A small contrastive audio-text model, trained from scratch.
Model: 30.3M parameters, log mel input, encoder norm rmsnorm, encoder activation gelu, encoder moe expert_choice, encoder depths [3, 3, 3], encoder widths [64, 128, 256], text encoder layers 6, text encoder norm rmsnorm, text encoder activation geglu, text encoder num experts 16.
Training: muon at rate 0.0055, batches of 128.
Data: trained on chords played on synthesised instruments, 52083 training examples, 11.3 epochs.
Rows from block 5 of the audio encoder of a small contrastive audio-text model, named by matrix and row number. Rows with one number within an expert belong to one neuron, the router's apart. Each number is 128 + 24 x the weight over its row's rms, rounded and kept within 0 to 255. All counts start at 0. Numbers have three digits each.
After each expert's rows are labels from the 100 clips, of 14976, where the router gives the expert most weight on average: "strongest on" is what is common among them. Only what is clearly more common there than usual is listed. The data: chords played on synthesised instruments. In brackets: how many of the 100, against the usual share in percent.
# router: router (encoder.blocks.5.mlp.router.weight, 32x128, trained with AdamW), inputs 0-63
# up: expert up (encoder.blocks.5.mlp.up, 32x128x128), inputs 0-63
# down: expert down (encoder.blocks.5.mlp.down, 32x128x128, transposed), outputs 0-63

# expert 7
router.7:123095138122131097108094102138116151168166143141122154094139144157091125107124106133147088145114160159097155162103149144129133127065142126082122121160145134114157116164149159123132093185130127
up.0:129102095108134107113098167125101125147107139140115116157123156161104145105113130161097136166141179155119138141149113152101075138080118142161146110135104101130129157118150122127087120154134147
down.0:142097107130137110112124123127112173154116123134168138140097133150116127126153137120128098137082127092119116146116115131113126155125157120151091124133131127105164193193107132137093136141121143
up.1:145124137142100133136154165174132155080113094103106143170122134118114137152123132125106090133148142160101146117162117147114124103122110119109095115099135147076140177093131107132079092122134100
down.1:136132122131127159098093120149160146107127123135164124191162141158115162102161075149130116135152115110132109147073129112126141110135114164155135135147086112084102112151125112107125115138135136
strongest on: string section-like (85 vs 8.8); strummed (80 vs 24.6)

# expert 31
router.31:115159144162143158146131142141084124158081137127128135129101154097160149113129102143106145152141104111155127142096123156118116135090129156077154138151120132145081135100127150158147182163119117
up.0:109176169129145092125142126140140113181128150181187154117144138114091118147151119096167115113131129141138125117109099120076134154130110133145119090116110069178120133104118099098128139181079123
down.0:084169169120135134107136136128117102143159078116144132125094148137150158120093141091142123094081143113150120113107123130119132134136156112133168122125103112109116153140166152073123144123127136
up.1:084135167094096081146136084159118091109147145127102125130126122118138077143120135145124134085161143158123136142149131163159119153078159105171092089134125118125117135150178104100143135111129115
down.1:137082080122125155120087126170145139112087180138147125144113134099139195156106107106185155126138106165128157103108131107152112109163154155103110127108111156144080127119114131138157146102117123
strongest on: arpeggio (89 vs 50.2); playing: arpeggio down (79 vs 24.9); horn-like (34 vs 8.7)

# expert 20
router.20:154152135133175130100146106114143132126098154124124148163121122094102091130114108170138160111142115136160166150141115111124114116152124126145088122108157139127085135169111103118121158122111125
up.10:158117146137102145116155100142138174112135158141121135114089112110118128134140136117097100127129171127097114106113156137131148093125077088078152153114108147159158140108121106142133156149152091
down.10:119125131106132118110080118127138096125140084150107095097107128102145155135126162152125170105086137136120142140090125110124142130152153107132118120126146130093146140136123153105107146133138179
up.11:099154112147063117120143107099130135146132094119092125160131080104120151135110113120133131124098129133128131141127101166144109140097124134152122103161113121122129154160096140173157122110121119
down.11:141128114134118194121148135195145123128123125145142116148115132088072163155129146146169159155096107153149148153135129147137132112109108120121132128112116115113131136090135138122092135129147149
strongest on: reverberation (61 vs 34.4); text has "room" (61 vs 34.4); text has "reverberant" (61 vs 34.4); string section-like (28 vs 8.8)

# expert 2
router.2:069102142094159114140134113111110154150127099121089151109158124100131165157116126089137139116156090127148136097158129123128165166135127144112110134149120153191120114134162170106174154130132102
up.10:110144187111139168161133158143105152110145079106118142140097131073120180125154160117126136101161138129076105127102119110121111099167112154114151117135116148138142143118118106111094105154124169
down.10:098069154124136137202098120126123083135138130093138123144128114117154119152083067138118095122146124089141125149144139145141129137122143131116127138130115160098150111152152106129159134113081105
up.11:080115124109109186158110132154126116136085141119160110199103159089120121130110114155122151125117137119153141183099155121126096116131140124121132155111124156146123089122105087186114122123148146
down.11:108184112125109155123101126138131120128115077094103139136156182097133092100086098093104117144149137123150126138152130142176143113133167136134145135144097104126138134130152101149060131182084106
strongest on: the note C# (70 vs 29.8); the note F (60 vs 29.5); root: F# (42 vs 7.9)

# expert 9
router.9:081173109123129147118137147138152143115115087175143135146140150120138135174150099134126141110098157109166139107132134125121142123131108116156133120104112153103105161150081114171160157148138080
up.0:154147141152115140117137154099119135110093115130122142111153122143132116128099187156145146137129128114147113119120143175154108119111108140153116111127119159109149133180115144134102158108181063
down.0:157107116116121159135158117099145131111110134098101136122117143160118112101173111157135145128116085104123162141143128102067130120124113118133144134116122127113152088112120102094153131133168110
up.1:118137156153153141130125139093133125215134111123166108105144111134088124089132114112146139105112141102123129113121151167137163109171117174154149121150175111135156152099155114111109113147083099
down.1:125120143148127149121135156157140179130169129094080152091119106125148144107159103117102116136108130155135110131121109107117108150126117135140139123138103097101086132140114160119193130121149064
strongest on: reverberation (70 vs 34.4); text has "reverberant" (70 vs 34.4); text has "room" (70 vs 34.4); piano-like (52 vs 8.4)

# expert 29
router.29:142126158127106109180102130123078119134123080120154098143170121146120127152109102152112109154154114121138084140131155096132087152105157142123113148107141118090144099106122151136133143154098139
up.0:098069144113124163135159113157114117139145119101103128141120187137103142132134130102110180158110120183120093158118147142115139148142102152120171146123143125146134143083132107113121060136128123
down.0:163185153132127126123121147121145140165224126134155130151085125105122079149102120115133130134109104126133157132148130128083142134131135077165121138099120157103089148120135152109101111105083173
up.1:095130153105089142126135167108151111127162112094113116106138132121141091149117142099146133117167138146126131165060107124142129152138129129114080132127087137158139150138147172123105135128108107
down.1:172127107134130137166074121103103156112127087136084149088139126119134143187143131139119149181165094100129100123121121132140131122141143139129109130131134131186112114084116123117095121127112113
strongest on: thin (high-pass) (99 vs 12.3); pink noise (44 vs 7.9); white noise (35 vs 7.6)

# expert 6
router.6:148135104134124098116091146137139120100157115136151113130105131120108119089130136163146121107145104117106115150067128166112105110085155122119131133160138093094152140113100091113145158134131102
up.0:133108139149191144129160137164125148133077116140085128131108122128097162107144142139158152140124153159128121129095091082098110118088129159150114102130139130151110147141141181129161148133152112
down.0:156130135141119161121132092146160175123138131123137157152129127135159126124144108100083077132143138142120132128111130130089132103163114135113149124108160145144111129114125105147146083136120123
up.1:094119103116149185113173115128131149125164110129125132112173139113121100164146198078080148174147114113165146132131141116125139135152141120148109133116125135125115124102181118087110115153114083
down.1:120109161139135139087139153135144091111127119112107108129170133102114115152180112107122134130095165088131109121169130154119128121103102114121117126151127143152118111157129172164139108134095157
strongest on: reverberation (96 vs 34.4); text has "reverberant" (96 vs 34.4); text has "room" (96 vs 34.4); marimba-like (74 vs 8.5)

# expert 4
router.4:120138110176151077121143111090125136103123166091178184123161145155111108116159157163120118135157157180122127097131102096077104120124163136146147136147131088138139090136124162110092135123118135
up.10:123078138121127114142124111113136105124142173126188124162146139150072144123129132138144111119087147172095144149123140137105105080095105138159119099104121117110082146160129145089170106088134154
down.10:133077115123113113149136108151156109136091107154141114089161141147111046123073129158122105149149117151119115140094124099069124135149121141150127121145144080133160092098109103119143130122124119
up.11:126119139116158098121138129117103139129112115099167127184115103153143162104117150156125108145102127120177119151116144145117121137130136113080139149122099107101160152130104118151163129153136122
down.11:086154149127110151133103094152102099118132087107127159144121109111159064093134103130091111129193156153133161133097119123152120153141152102144130122111146128104153180126124163138165126130133132
strongest on: arpeggio (99 vs 50.2); playing: arpeggio down (72 vs 24.9); text has "piano" (41 vs 16.6)

# expert 17
router.17:119111085167096070117139116127122082108144117117196143123123118164140073103156169087137086122101093168084140127103172123125124121117128117115147145123142138176132167084154095112097110066146110
up.0:146089183091097154140152148130185144111111091119105121145138123134137168095142130074116118119104093160152111159162129122117133071155118107142139092112091151119092101106112129139127141128144136
down.0:108158106115118140164112113131135102156160117115106124141145087130121146125085149122117161103149111118125134122154128124143126153146140153151051126122078118155209137146123102098112130103113103
up.1:144118121146178160106145087093116118155126147155145132128111137143177164045158145095121145118112132137163117122117150110111118144094117118128121131174125143064139134157152136128139121103114143
down.1:105163123127125093110102114078150107158165112125108104143107135135149103125107155062166093117113162110141132149168126124138147100129111131141111133142164087121206089105138119110128166111133136
strongest on: arpeggio (100 vs 50.2); playing: arpeggio down (77 vs 24.9); marimba-like (74 vs 8.5)

# expert 8
router.8:093141140138139166097158087139136128140107162088082115122137075101120101094163133114123174129125133134124145094092118133146137159118102119121147123154154089141177124084151166115076125117167137
up.0:131106126082101157116152119113092085128120140118104149135156059144150095136154118148143140117153155095092134114110146154124133140086151126132130109150160108152152122105146127135143130144153061
down.0:120109149145143125175175103084124095120107121159087138139129127110114103114141110133137115102122160145125069140085124135145113148133126142143162126137117119142126192149121154112112115155079161
up.1:162143148144141091126182109115153160126092118151113153083132133171136127144133147134088128124146156108150140097090172101133111118091127168126159113136146128113159062122174101125153149136098127
down.1:117167105135126101170146111122125081103148087149081118131118146138163174159113145158131112131151137145129118129138124137112121089142129112094139123147122101137072170105121161135151106125086098
strongest on: harpsichord-like (47 vs 8)

# expert 27
router.27:162117106134108142129122165122148114151123176170147122110100118088160168161116087151148159103117093126117131131124109121103117117126143161157087103122109145132093113099139114109146144142140153
up.0:092097162122133115135132081150121139152120087116098098109130125167141117133139167109181158140096157154081106110078090135121129112125117141098125119138143143160088124189105113152078159124077132
down.0:180156135091162089102153116141091117145141137114103110156143167110153114111109125122141154110125130138126106144126134132105143116167100132124075123116116117112106143114162126158152108113151097
up.1:168104121078111100146120128117124115112096148145107148146132091145144088141140078136106157141153133107149108114110140160128120111130133143155122116172132155108120110176133142169125144090080137
down.1:104131087144128118102085106128139113131124189100119148080128141125082076146099137159141112116108090126128119107127136103143118151169126136142132122123122168103120145154125146163139118165091072
strongest on: horn-like (32 vs 8.7); square lead (28 vs 8.5)

# expert 30
router.30:139164143122164143127139124111134102095124124097165132094117129137111122100130148095132091144104132140109125179127152158173108137098121099080188106163131103143142139082113123163162130122101125
up.10:110116112090135137126135147105136123129182183157119124174109111110132145087125111124115125145114093096120138121151120140117146103095108135144120149184084119146172151106144146135093123102164132
down.10:077092113127125176154139124086121116161111134084117144098097117141137172128186144092132165138140134118124133129109118120156126131131138137131184129109130179104154120130134107121060150133090134
up.11:138139112145110144135143143111128129101113104133149154107115158117082147116132105122160115060081138128119135134142122117137129164097150139128160126142100166125128139149089130139106120100115097
down.11:121132166134136139112088139126071065132093144135146124097125119139122136134136124178133142137143120111109120114150124131114124123106127151168088132125196139134123125116119081102103117112143126
strongest on: arpeggio (98 vs 50.2); playing: arpeggio down (56 vs 24.9); square lead (38 vs 8.5)

# expert 21
router.21:141152134103126141108154102082159151113123109117160172114162120100132124127134094095126128102152125111143122109156103108150082098111116137129092161122113168079114143158096109102057130138143116
up.0:162097089165121106147100161133137174129182129071138121155133118110118099113115141138123136140172127110106145122130131149123103077089158130097112114093117168170094166150134134119126112098119104
down.0:119105129125097114083128134128150087151167132112146132116146160140141134115151111182131088100136170103137105134144128112109132140116157164116148130138170135112104138108125130103115162123127135
up.1:142170150119156146061144113142140112157137165103081117081123150128122127170114118123177115122121117139107134128126089112103133159121122146117101116112147163124167146117099144162174130088142098
down.1:110117150127146142135096144126139185116131114106171129173136136099139088117127144112129101137151142152126134121164125095159134142102142184144134137119094098125201077137122114112138130124102135
strongest on: playing: arpeggio up (79 vs 25.2); square lead (33 vs 8.5)

# expert 19
router.19:138099088089157102095119132125123123116164146137103119107119104147099133096106165134128100159155145116114146171098154167150155120180113110141123111140160118160122126126131126124094103084104140
up.0:112157115152110113136096129122164149120109115113114147106175119111145165134164157161143167115183100109139130142107114123113099147166134088162166103150172186134138099150097139085115100110130150
down.0:138122144104124142169127115127143140108155143135164107102114139087132133107069131174147170122112161177130135119142145129109122106162122100163148123158152156137114129146144132157150121125137134
up.1:137146131159160138136148152141167135172169147131133082127125085134124130169122106168144136110127165136124101079157126108142147149161181158133164132109103137133093109166089148090160130100128150
down.1:099129155115126107152122124115129130160175121183175155150172131167132153140131108122121145095116144114122119100149131134130115130154136167084164119146096144114140130071119184142168121113153137
strongest on: arpeggio (100 vs 50.2); playing: arpeggio down (100 vs 24.9); dominant 9th (28 vs 8.4)

# expert 26
router.26:096151153100116123121169104087140148190112125115138144114150105104075137142117177115102113137116106162127150111133118103109133133091110140155150135116118136088142091120146176095158112106118103
up.0:088123150198145120146125126138152111147126116142139096129128154115118134145150158159142136159172101103145127137114140140120161107174178155139160098126126108159098100116102061124132153127128135
down.0:123117125125124110149126141140163146108150114123129155140174169140114112139145160130114121130143125126133143099118126132115120122153139169158107129112079098143150137104105156122130104125167101
up.1:153072149138114126123104164162147161124163108179123106105099113138160132092143135128129114130092146108126147128111147128116133115146122075076110106127123130155146144116132149120099109088106148
down.1:101102096141127140083117137111159103135091117070134119156116114127091120117161144084128170127118155147137103097087139120098147155118143159127101114145123143123117129131120200114135132102138142
strongest on: block (60 vs 25.3); square lead (56 vs 8.5)

# expert 18
router.18:124123163132125141139105089105122104138123159076127103146166180151137153150111123128093103153185146106133147085117155139146132139128105126125148147098151103127110116093109169120143132098131155
up.0:087132122117170121157109084129182123118171110076110126125102121138115149172156171111114127134132108157164147141119097128133135132131134121196185054160133114126116085139128123140150115124153132
down.0:103161098127135103131104149102137108078136182119139141139129130108137143123143139104129135127122158058123123111152132106152127147140144137136154121110142112128126105097142136121143117131175133
up.1:124191158169148125157131144130114146125116135163087120189125132141112168098090150098141134128104118090128156082139098163146123161126120092122151109116132098129105109111110105130111139119135148
down.1:137165133128140148175117140151112166082158130157096134149153121140162098107084115194144155097084111126114099169139134091126119162156128144109103133109100115092119132130124140104129138120123184
strongest on: block (57 vs 25.3); marimba-like (48 vs 8.5)